{"dataset": "simulated grey scan slices of phantoms with and without marks", "mlp_ratio": 4, "inner_norm": false, "patch_size": [4, 4], "conv_stem": false, "optimizer": "muon"}
Rows from block 3 of a small image classifier, named by matrix and row number. Rows with one number belong to one neuron. Each number is 128 + 24 x the weight over its row's rms, rounded and kept within 0 to 255. All counts start at 0. Numbers have three digits each.
After each neuron's rows are labels from the 100 images, of 14848, where the neuron reaches its highest value: "lies over" is the class under the peak. Only what is clearly more common there than usual is listed. The data: simulated grey scan slices of phantoms with and without marks.
# fc1: MLP up (model.blocks.3.mlp.fc1.weight, 384x96), inputs 0-95
# fc2: MLP down (model.blocks.3.mlp.fc2.weight, 96x384, transposed), outputs 0-95

fc1.364:167134074145131148135158164122112157123170159101129059101148126093133144139106141150150112136165089109132098114143122121182112121121078135132104122135094167103125145126128095091173107117147108148106121159136127163100167133106123120117114153124157149107132132103128146102120159145105105144
fc2.364:165110124135088111154144133098148158098112119162168107155083148123176158125131156116114111123149143115135151146122108134191143106129113143122102156093105146141155094133115120123101117112166126147097136138132141114175112132169133118164137112125130112130132127085175112135075143109108069099
lies over: bone; mark

fc1.163:166122208108107123163116147089150141130086120106156119141118111183162122101157125110154138150139114123120154121148158134119122161129137090126145117080125122114113094159152115131165132127088169149111113115127177099134122133145127135146112147151139123115186100150114112090097125142103116151
fc2.163:136104135078137134113165155150146136136100120092127100118120135078098126094148120147113076134103116112163114146132157088122133135097158130134094135112158127097097076141129143133124162138168137124143079121145145138104136153142116135115154125185150132127100130118099117113192153104078120135
lies over: air

fc1.170:117146124121137081127122139095153145144146110109106097137119116117145145119098108167089158115137121153104111130140111123138145138079121152161085127162103166134161158142118116130144161095115156146157137141156163143054125076142141126096087132108083123124131134134152096126138133175132117171
fc2.170:140127063114110097180098101149145152101137100122139111130136162113137142098175105121089139132154118118144155109132102078107131088112191103153124166117124129134156131145135093158109097120124154123136132120146104115143163120134110145174106137143145125133157081118105153145151162117159159125
lies over: bone

fc1.172:143141120134138111157046124126144094161142132160127135131145107138141146094158137152118171130079120148097123108110107099134106118164146103147131143141110149101112101191148126122157097123130156143127134145149146149179122149124133133104122106139079110134140129144119118122148048128150162141
fc2.172:135193143115119113138119127150125114122105146126140122107113167153148141122091144120169086115125099084113151075105108116119125121087130139112112135146097108165159104148141102174148122132114152086108138112176142144126112150104146108149103095133164161131130115111138120147110161091085108077
lies over: lung or cavity

fc1.312:125116131109165106124100134110150078115113103169169170087153123142094141146117183136185159126127174146126112127171129134149127106086108083127105148114119137082113114136127148140119118121117157185137101149100122137102134150145104127127102094154098096116109129110147105117096134149138131111
fc2.312:099160092140109205154137128154133130136124113140091144174092140099114120107160078086115122126114122142117102138137135159137092194155122144119120122135139128134141126143102112136176135099141121066153113113111138113117107126127085113128150120152105119142149137134133187174117145137138131150
lies over: mark

fc1.69:159136107149085117123164112144175117174154119126171138091105104157147153137122132132140115122096141130109092139125159164111133143127138161130100096120122099092151136150097130140158156151139143129090127146151136136129164138050123085141137159132128071132168114152157124120111119110088134126
fc2.69:134099100120104122102136116126165100170171143102169122134124151152215174119113113117131110128112135113137120101126146136090171127121173160172137074109104134149155119136127133104123137167124130114096110129102124108137099151109093103152146115167126119122151114129165123115142129123078121120
lies over: mark

fc1.202:115132151179135122141102104164132164139115111146130109136107128123123163138113114108108152138117132137150105188066142151147146110138140103142149113137136112117125153123117086171116112159121127081112124118212146148127102125098120140099121138169082143149126151125150162173143130094115129154
fc2.202:143130115138121137154134152077126136060082142118099103163102111156126158145160138104112111139109115136131166137108107127125128160141158141085141119149126136145138108131078165131129067139112114121116154168146120114083141121128175112130160129124136152120170097126143126132114120202131105142
lies over: bone

fc1.30:125140117114084154141116125128148122150121118139125135142112131154121165109091152095111068167122152148134137125134142149106095145093106142107097101119162127122113075096158145121109116132164077138162064111144131098122125167160142144149172156128104118131182110144123098148116102137152150139
fc2.30:128136129120150117135097108153116167103128108110167117110114074130104159161117206096145130178125133147177140100107147121123103151149152170170144124128134131108096131112136144156125081128125133122127139136059139145163100157091147143142112110130100145118102124122108117101140138138148096115
lies over: mark; lung or cavity

fc1.382:133087137140141133102129121117117103188160150119104116128172160130120124091116107148159120099116102118126142112171138085109116145177089140121165164156078125128134152138101141077146117125145144150159147130100128124136108165101156107130107077135087101111112145138108133156099132143137091150
fc2.382:144158192157132113073119124140128157126131129136149140132134121107111096175154147087116144163069152128091117100109134111129113163100144143081105098094109136145122116142123104165148124135109145136112127165146111112125123136097160144102144122096145188128150082133126130107086142164141125125
lies over: lung or cavity

fc1.141:165138131096125120157112123162162108144077081120124174140120148154147105154139132147097117128150133106094105161112136108117107169131098140109127146149134115127141080144159164114142124101145136109151079086108101143101132161163106131099129139147168109122111091114093174162119101133117102150
fc2.141:168138146087114125154134130119123116180109100135126134118109077132137114164143159156092120141128137097155127154145111132119065150113114185132121110129113139098111091129121152121159105136129136131161098093124126098151157155167117156118123128119126170122126110146149137139130068154099062128
lies over: mark

fc1.208:187107108149161147116125145098122090140103086128131138133127134150083157114153125126181094122120139136104183140126126162142123137098128133151168093168130130124109133147120076138123145139161129131143188149130125118119150167114129082145141147126123144137078147147140111163106145096082121131
fc2.208:110121149131168130130157108144119084169084093120124093137119155131117155088127145127093119128135128108146120114140125140111141117123161127108119158105062055109144125125091146096164137132105097137117120127144175117128140165156144137172125152146101092142164158123093124136151142151143093109
lies over: bone

fc1.355:091156154110163074111104092090110124155119098153121127108147119183124137111139144103109114108117157133087065090078148109144128116148074120100137098140127122142138136140131131121152126099099118128144128098140191126102144130107172130146116117145157076111116143102137135140130149147116132131
fc2.355:087186148100127117140086137123152160109113132130163141097141124168171128142167128135130076134114146136112110122122129171143162113132128136116158108106126123149135089116131132175127182104100128112139180138113120138100115136148146128116096097136137114180103127115060105100139100137103114124
lies over: lung or cavity

fc1.231:122120145154143102117099085162112121125169149116159144134151168104106136133139154149155108120124168127109130168086160091123123101098138121085139085172154150140139125131167119105153132125105101120178133088074116096146131117136103146151112113148134148165121144115152086104126112163150103130
fc2.231:147138143132125127104091140122145138187087120147109130135129114163110171110125118127133127132125118109152077148112158151125113126121162120176121106163108095137118117086093173075137143117104117124111119134162128110161072108158116122146128131141119094134092149144123107142164117200140117098
lies over: mark

fc1.129:107114079112108119131147153166146102134117136128136101155155128118146119169145115158146141148129155100136109075123128119154097138144166112123106108158072168141120134141115113137130139141074114099118151137124126115103114151180154067131145181119162123109114114102111156114119105148085094147
fc2.129:136182116117131091115117123139097146126099137076152146086085095174118129135147163150094101147141141101096156138143148141120128120106164120149139099159117148152130187118128151133109090125148113150124105168133081146117090164152136128088132141135146170115121107097141137118105114128092111147
lies over: lung or cavity

fc1.59:154098084084113142169130122125126140128109176118151136074093122094137078109115143118140133130148141096144117078113097149112140136128136121143110144119115150130152124123116122138107162140160178105117176072147154120113107139120158126099101141128124102127129131120150149154192119122172164146
fc2.59:095140138125147169113122146071086141138116123126162142112141127145148091087079129105127155174118182107125119112160164126097148105137144117130151148125141133139142152137153114139111162119130138084118105094090144119080115158099158086104149157107129128101115126162133157094169119136101125141
lies over: mark

fc1.293:105110097121106119078141080122184148134091105111142138132144145112132138091156134122151114135161190150115135145137125109159084162118135099139101158177097102144117142149109145117133113138102149112144179124133121124113164114118115103120156148142131155138098111116121118103111096160127174182
fc2.293:174136111125117118141098106123134119175116159117132126164164129129119187142107153104160153129148118174109170120136100103129122099143110080158128149129138125163097112090125143119088111096134167132130125132110134105107115132147125151150139120110104109126181131162130152093148089067124095103
lies over: lung or cavity

fc1.372:149190129096152156144144085122139170140142188151117108089145156142131142124129123138149089138076120149143084132130164108117091121094126137106105090129135132116086112095123115149128132118153125133134079138148089100152094142150112137162100123129113124119147104173157132164122158144119148111
fc2.372:105092114110109133130142131119118137120121098170133133099088150123146122109115195113125121157151161108163134128107112142126145144120149118137118138139104103154164169127097149114097084124127169132169147126089165144104152125097122081128136139089093069140152133141145149112145071132118094144
lies over: mark

fc1.252:122087152142119102143119126119113129163116109176101097125096127122122133132103104092157140141106126159125176071105137094121097093130114121116154142162126135121141133084121114138140159172096165155111129124134124061150104174166088119122120124125128097158143173146178132124139127139142117120
fc2.252:135142132112160103132091139122114090147130114150136128142141107133144132159092088161180116124144125121145098144126111130095136142143105111153143154157135118087163148094173186160114159119113111145172111148142111089130145133128118105130113115118109129098142167191114148095123117163114073105
lies over: mark; organ

fc1.195:138122143111151118108201137177084119110090162159088114129131148109145171142113118135120116114118106145160118149115137129142120148176144161149114155133151105127158113142130110133167133155151124130154136114138091073148169148116081132155149116129150167117124151136114138075147156126108144161
fc2.195:105103082143141110105148135113133095090168110145173144123115113123113132123135128133120104149111144112105142151132146174115152131098085168132130132125112129163145142157060142133102109080104114109166112111161116173113129073170111130141092111123108114160137149161134137133119083117149107104
lies over: soft tissue

fc1.268:119107112117145126132118080105104108104110108134146140147153098114175120082132120112137150124136119063146167128137127120102171145146105147101180143131119097147166143153135105134153133174066140091128119116101129127116114145116128097166116115144087109121114119136136148143166160174104151097
fc2.268:116122144088108102153112144131069154096137130124144095115085100132110081143189189133107127164085140159122134154111131077128143146137121147144149120145167128147154127144149134111102076164144145141145121108108124110137098130102125112159146143110123121109139142110125172115166117114151091137
lies over: mark

fc1.119:127154138170107143147150087156145145139121155136147099169115130156123107120136118127122112129113126125127123161150129112110081134100122126084074062134183115142174130113146158125097094136120147125158143149143131144114160135074128088104154166086137138149132166106148148096135149108115127117
fc2.119:112133091152144090162137076113125176129132125074139157095150111132143110091114161122128179114146123152102144107116115168093135146136148124143127105104121134133128131142087111149140152110166143107123093127146086099129138172133132140110081101137161111159141117159153106093143114097111095160
lies over: lung or cavity

fc1.17:076094106123111116126118126130118153129122136127143125161108160135158131123113121119114170103099105130154112178148123110099118146097154106182091097115155095117104120106134090163165155109131095161163160152098105124168105100114128136135170145126114154115137130111096177155138163140104097142
fc2.17:097140111126117171126177129100121130131138139075129140155120132175142123122114109142118151134129129145105132130169132133092119102139079124148123174089151149135100127119150120127079176122148131130168133120076120142106066158131116108094130153122103152111099133099113141148185127160089122119
lies over: mark; bone

fc1.160:136079145123110133135113124187135117078165110173088128173137183135116124097110119119118102117119142171122118157153119138113159129097145132110126125096156103112101109121153111103155157147136121144150150163120147139134116127155115138184123129141128086154128117113105135147112165169157113074
fc2.160:138119086102142114139137087102128140109137187127148106125164120175151102077114131099120137116148153120123113110115141151139155097130156115128139151126139169118143150128091134139156127140134093072124101138096181096135126119132145137101123146139108082078116149080144082123115158093126154125
lies over: bone

fc1.352:091082154083140128134140110101145146090140141086112104167159106151103144126128104163133130127122126100129110146121113144103146104140149078130142120121108124153150155141156162150171175103072173147129116142151145130125085120121125185140164111126118114156117113133123111095129118157095152159
fc2.352:159152087125190106173111095154115134121127106110105119116139174108163118104113148097161101102105132108131107107111165102109142120090165140123132111133115106146123128134078161124116157146160143142114127126163123122171155131130147079148104088157142162163137136129162137120117135137135098083
lies over: bone

fc1.191:195113150128140097156110117096157135116126145089082135093129098077160131135133072142118133137146108127122136131134115196106133103111161093151120092144144134135102155098142116146130138136151114160133150152083110117161114155123164119153141099116160139143128124121097121146156119114122133182
fc2.191:091131141116109140114096084082135115079086117140113126171133117102113147122123099108125166173114107135110147160115121135179095154137177152151118134112147121164130143145117142120104146147162089142163165159130106132093142140176095155110141130110150116150123145144132129125117113124187110154
lies over: lung or cavity; soft tissue

fc1.146:129130121132112136119102123153104109142119125122127136160152149096099054085104104071138124131105132123180137149129077124149129141192133147103130144134146132136084094137117108089119134118138152127123162145143125110162137098100116134154124125143118160130101134073170172166127127139120097123
fc2.146:118114073184148110114144156113168109139135112123064164111156113086089113114160105095136132112120130157119124111099128104142108124134116104115110151122126161106138193159108082142147107125128142130131145103146143152125151107142102150171115129151156110103137098143128143125163145127149183126
lies over: bone

fc1.39:157117148100118102140138151155087159179147081142147151130076108138123147138127094127153152128148117106166113144159108123137139127100139126091129116098119104127130143132138120178125135077105122164140155129145145128125127129132123168118102130106135124169144108071136079067118109111164124169
fc2.39:137121101111139129132174152131108130137115127138130165152105151139119128101132107136115111141162118133110124135129103178145109114083115117146120160152113106155183149116129088165146102128159145153137137150154122134099196147129077075161134117146167114130141153148131091105116118145197143143
lies over: organ

fc1.329:118128097141131129141119148119113183108126121072149095140143116151124120122159148084141121058126137123117138137070111138121126075106112152144106109083104112094129162132162145148088154098139176102114141103092167105145096123130156121137141096140113133163119123140107106137136140149165124125
fc2.329:117114149100177141087090109097148151149127139157146163156135154141130095130128082151130132081113124149144106147120141101152112178162152131146129124138135110107133120055136122133138108123187158119109164166151117167143123121110163104145159116118151105134095124115145083127107156125119123145
lies over: bone

fc1.192:154148129127113124111139086162104113141148089084139104122135132138109148130131135146103103132138146096079125158143126118119133143122107133121141078147151165169122123119138146091140183091131089123177143144142117135123146095123120116142089143118149182097149086102139101177156095159156112111
fc2.192:117126141174113144110117149110124137159096128114126103189115148155102126163107140109091084129153117089153087136140112128120141164156141124138103141138147128119102131114144187110116150156100108162158087103129124101111158049127117140117117155115124112131111127144150133105153116097164106163
lies over: mark

fc1.138:101085103106095179107080155092163136139125127167128142089190143160107177135154125128101172145142121128152102150103109132103099096082150142131144138121126138159127129121136132133165141130144100094145096101130145098157127111143133141155162131101113134136141083132154105111110128145101120106
fc2.138:135136153123130103116090084119088159087108140124110121147166126128164176156146165111091123150164110155116134137122123125102093128138132148139105130131136108135144129097155142151174147085106110143146180154143092127121106127111107104127170093100169110118116118140139193119086119113149139151
lies over: bone

fc1.314:105117121165107097153111144109096159110141134143121158112119113150164158096128108099125178158118110173126154116166149107206152131063157142124133136122114134112110100114131156131093128115091145128130153109153102083128117130170131075124129146113118103152152121128120130140113105151137153149
fc2.314:099167145109140101164110125122131153125121134130114092145096179103164132153133153147115087160128107116140097083090117133096138140110105165152147121139086158155142130102127103113124137100145134126142082134120150123158094156096137148159057134155132132143169111132123180141152118124101109125
lies over: mark

fc1.60:141107106137109121151103098162129122126094152188158112109109103104130084126121104112172138121116149137156130121183122142134108129117151133117165116101079126109131103159117096084142114139106169140170151132141103153136161173114163111094124129128132171161131084137132095125142101109092131133
fc2.60:126171114126116149113107153129088110113077133145149103116121130118110079111157161136129097112151144077163116117155114130122115161114134142112140122115120130158148147168142072139131124172134115065148160133143144145144185130097154123112119141144126143127082090159098098111115146133109169140
lies over: bone; soft tissue

fc1.212:099081118153138147063136106100141161138165157125126116106135098153114145112112131145135124148103125146101121085126118130114147160088152121084123128099152112154124139155151119129176125120105136096069119130156108151099089118136140128129094140098137155169122119138140118099124146141059091134
fc2.212:140150106137116166126146101122125158101114144151135148090082138091135090156121165103128101110113134164135132128062151077136102106140121138132109088132129148144113115191147144143152086135117125161086134114102147133132160132138139093157107096109126143161127105154087129085147125156138119143
lies over: bone

fc1.249:115063108169116095157113119133153124099125170126074104176163133103149150078144113130163104120134096156146140120103152129131079121138103115134120119115142118146145100136108133100143157112140118110094082118127067152113124117137130126129109135171094152108156161124128125138157113108115123088
fc2.249:157147119149127131137125131098132113156141108096127162087108112141131114134136113123113133067122148108133152098145106128121145113133138107091167148153151121142110124141105114110100141131097143173122152142172106111148134160130169082093129117091119125180094111183119119067173169112123148113
lies over: lung or cavity

fc1.31:154142154154097122128151091147117142156107156187160080145155147088168121131118099127102105167092106127114143157155068146119125116114098123125115151135143134112157136123132135089121136106131132109150114124130115143123163154088148126090129157112145135095144162121155093162073110119128100103
fc2.31:135133111147143138175120141138097112146127102146100158094127120135154094102125119133165109111147114116124149175113145107122134146182114114139113084125094124115112138137127093098082146145090114141109127107143073091103114172139167122110126173065126157146143177140108152143090130122128130118
lies over: lung or cavity

fc1.360:104150098142094132168123139118147177169137126157140089175173132123125131146126144099148134123085118126141130141163146156114107120104129134101121158135114135104138105108180157125093150168131137116105147136169194166090117191107132129100113158146119131139118138127119131146141136101114140087
fc2.360:115116118121137128094158153134144130081086055149101117137121144134125176120126136125132118106100113152143121119114069119148111113153150142157129172131153106168128099124150126105152135095127120136136082098153161139102148148132152102125085167109128118098110157161102114149099183103142132131
lies over: soft tissue; bone

fc1.220:157108115135140127167114148137160146171075150139109116168106110135124137125130095063088133118167171142134125135113155111142146128122089154091141150148094133119104133161141098154112131132117122123101157066101143112121141125074142099103107139151168111133168159121155136137119158115128127108
fc2.220:142139149132132099138097151103161102108100168158142111121135094152163126128103124118169130168151110140128122113142096124129158138104148112118117134094087100159126117168165095105115143116095126111100137098124124117148139163113091115177099085148103177110138104125117073125162161158097121113
lies over: lung or cavity

fc1.247:130115115125131093101115140121149144102158138130105118110133163137129152078144117179135155106106116113119148121108162136140141140136146132068122106103095144089139155128075086097158161155175119113119139193139097158144117109134151131106121139133101112185133111090119110142148164146145145126
fc2.247:163155115155128141131129161098115152158080126116145099165111081129110120140086135151103126144164153125140092163100110130138104125124133140137126121104155146117126131111181153080115105109119162137186145081103173123146097138113146183102145139111137121085129124151132135088127101126117152141
lies over: mark

fc1.240:163110141103093120121118123094178094089165104121136100186101130124118139113119154136098113141128125106110130102124153135081113142128101131156107145139118113112115112192124132129153159107098147125135097082151127108083101151149129099133149127091069114095130104161152115123117102134136107099
fc2.240:086151103158133090152112149123174118130083134117116112128118134164128113121152106139098115165109144126144146194115114111147165139099132089110135170167142116167149109135103171139162117115096100140127126134187131131077155157136130166137109131092138123132104151127092147145127119155110116151
lies over: bone

fc1.167:123149103129149153097175105112138142128135132110152125100167130095069132139149103127133105139087121112127129165139135144124129117153101144088116151143140096100139153155120137123122098166109115100138134138083156135079108043114171142115149154145108094100153166138130112096142143125127139153
fc2.167:134107125098139154147149120139156116100150127146146097091124117142115163143133158121115124150143110142122108101086130119100104091099158099158108111125174110131130147095105205115105151139199128147164108114137093110082114142101124110157144127093158158119136150143124096120148118158126149151
lies over: organ; lung or cavity

fc1.110:164099122140125152124086129141099155107110115113104115126145120137124144176136108144137108130138111160115138120134197139104106182151072143104132141136110125081138095126070123146140114127153106130082121135171142140142182146137141111106161108107150145146109131142138099126167156135158158102
fc2.110:183103148120083131159135172131085111116139121142130113179166154118118149139094097138130144135154111173131144123118146129074105146148126134122176108092101107161128116111147126113077126108141136135123100126112129139163153162162148099131154107106181119108171126158136117116141137144161151116
lies over: lung or cavity

fc1.363:050132120114133139152162094102092151083121099154150139116144101128136159113114091138136174137142153172141118142090133104128154129126114101121137164139174153149161148147148146142116117096149075116126132130114109120124085128150152126113109133146171102116128088098146120101120153115156154103
fc2.363:132079133114162122126093182102088156126125169095106151130135113127099135131156102142141126173085123130128141097134154161153111120120147126137107136116110175168129123162141084115107126104106107093063103137123105138133125171134167108129124150127136136138089105118152173156127123166123137113
lies over: air

fc1.142:142135174090147094131159141130127128159165137113108120139147114088093085166164099137094170152130101104091144143123124107127138071108117123059176120126133138139150110153156139083140141101139145109109111129140161136148128139113096128123135117096128124112189137134106165140104124124121116135
fc2.142:118121114106143115130124154127166122113092098136111191130128131161143135119143086120102138096083145112105129119137083145134085110108126113135183123168145147137133148108092105130127114059155139168129147171159134103161121122116120114135109104132154155144113108119106112158119115159120161185
lies over: soft tissue

fc1.161:151116117150110096139075142128148118161124073122079133140113123149147177137167141162124100151084120114097094136131139154124105146171160166115104159143147111116168143116098125175118145076130157106144133146148128133155108174129103143136137128175131140137161148130136147120148104134112143157
fc2.161:141150106166119174125129121132152149123160105089105164144144146124117122135119101156142136122128128148129131151108086141101126159166134078159130140137119080142121124108102144096117136069135181135181086090122167112136119102086133126112142135120114161154106116120124112100175149127120137079
lies over: bone

fc1.101:125107125135084183122107126104127104113083122138075127138118142135145135137149085177157167138148126157107157134133104122107133138105138126134096114132155092114131148114109111184079150097169117144108116125139136135184127127099124115077140106101096094093124116112110164157144117134134100139
fc2.101:155142091117122112098093137092119085149137161124154120090111143068138168100156131109088099130116124149145120101121149116118141172148112089142146141131101100151139167144128123082091137116125116141081160118093142144102107133128158126097138106145108100174132143123117112167110136116107080131
lies over: lung or cavity

fc1.153:132109112113130095169152129129119153101115142125146128124108164135119122101107154112157152181133083165142126153165132110168108149122138124098090133106131141156138168131152161074142176146107144184128109129143166099125124126144111167172086136131149148104138152104155099081120113128130120130
fc2.153:118148144106115149151150146144127100162124086116089128093129133145120122150118151123104154120113145121108151070098159125123145163125144162101140162111120107150136167150100112129147081080130130113145133119146144156129101120103132142121164084151119115133168088135128185181137160085137105157
lies over: mark

fc1.112:101120138155106082116096135115158113118104117120061120136186145115125150146149150159167130135127123111151078129078164082113145126153122126103139143127120133166153132109106085115080110098147139156149128135111099130138125113099107101124076113134138140127108141155132084155099161118141137114
fc2.112:113162113123099116126133143085119126088139150118104070164126114086172101088150113201139112142120162145107140121142147085114124136118083164121133087108125167135092095124122161122115090120161119118084133120150140119097117131134127109136127147121141106112092118135106155140136135120135090089
lies over: organ

fc1.197:134168164127155075141148096153143153126142148094105126183120128119141113135080123166119124132090162122131132179129169124179165102115122097128135131125078129108163126130152104121114154111118141124148129146168114145109131137152128135124129112125119173124126143137154136085067103100117120172
fc2.197:116110100133168128097170148098122139113110098160126112090112129162120129121158124133097076102147131112130129108171135134133073150152122111126153120132128107120150147172124152180123130107086129142156123148130130084153079159105114107110156160129129171178160116107107169149137119113123100124
lies over: organ

fc1.251:132181144164126142143120123112138150118118122138169127132141111149167141120142137145128131142144103121098074143127115113125138134140079123119153062101169119152111158146114145145126155066095139128146086094150131109156102150099132129119080115162109104136151109130169150161102124090143131167
fc2.251:137133118138102130109127115124121138122136108147138130141076078124103111107093115109137100161084145129171147124175132102121117155072122127095112106120144110148162092130134135151107126112104124159171165118138119122160182108102107163110093097135172172124128134129171104091109143149113100130
lies over: lung or cavity

fc1.297:086099175130128125085116141151121113120111100120127120096113131102145162171162127168150153108104117136076131140113123112098133131128099126163150166145151110133109103154163146108151113122159097071109131110135139096101113107137154128158195116133139174158119171139143146128092117142142134127
fc2.297:135133163128160139142134158135187146153091084126103148149101130129111129116123133144119085148147130117143139088140103133185115145125169156093137133086108087121163110142084094112173125091112119116144133156170126137135165119151109108149123155120111148135127124129128183133116093162093118107
lies over: lung or cavity

fc1.328:116127144134111146136148125073139162136094128083095135166118096121142117079141124138164148132138079104117132119158126093139158133150125133113150145163125104161110149144094126152107143142104130091113087119149144106130141141134175161117173140108114108119093118130132146152183157062139128104
fc2.328:153162170135094132130092115158097108156121123119153116141141041158127133154079120137139122103157138119151088111132147176109138160115129120158127117137106128118135113083121163106133141123116153146112136112128091130157122105118166121120133138137124105144188130130065083141089127126129133119
lies over: mark

fc1.132:144110082151146156133085149148123156141153130155121139109150172107126158110121140126143111130157068120157130113135107123091135167158127155131124166131113149154110174137107168126126146140111133134092144098157143140126133132118101125177069158142104102094114095179097131109135168134133130157
fc2.132:108148151155124170123102130161112164140121156112124138094134140127110149146175080123113132145123126114100131064134136109127111167148115112144145099116132116148103123106170154180153151110118132154111079130135111126065115172120115158099163096141109108115087132156091109135113138129095106127
lies over: lung or cavity

fc1.83:162131131080136106109093134128151087145097125116125144152122175149188117089121110112127138098150134095134160118145114130090133129169110133097117176111125104091145142155122131076133105188140115119121137139108130144139167120138140123107118099135103115134100119116125134150122196164127160160
fc2.83:169140140083171093113127143104128180129131129101111103119097122120118124138099180155129128169134142107133140161106128124129101146125137179136133088122129116067105123122125125129148078136121149117151157108105119135161082151124134195100123147115118156151109102140143138141118132102089090156
lies over: mark

fc1.273:151141148124093159105103117135135136087120099151091122089144180143128135131138142058092107130140141152084137146136142169144148124153158135115105106138155096114105127129100120085127125133157140162073098126168123100111107114130104104122150120132137138147164107151132181139117156167141117102
fc2.273:166114131100117137140078116171152092108116178109163152092174094101107145157094123114153152118136146117112110132123109157119119125086122117107136113139139142110138126146112104126130128131144117121111137142127173119102134089132138113133124071184165133128130105098132175149102140112145188087
lies over: lung or cavity

fc1.41:150085135145141135138116116118134108101120115126116124124141092084137163097123087138092122140148126128160097106075094163119144118170146145131101137111109154106079124142114085122140108154136130140108142117153139185115090112099152164141125161174165103140149142164118103099118122113150176111
fc2.41:172135162075128152158121124099139132106124120147143105202108159139170150129110123125161094132155129111096140153112106117120116155129145115126150097089139107116137109115103121176118085148115145130079101141153122120126127152092116146121129156054097108156119113128093158124129133152142139120
lies over: lung or cavity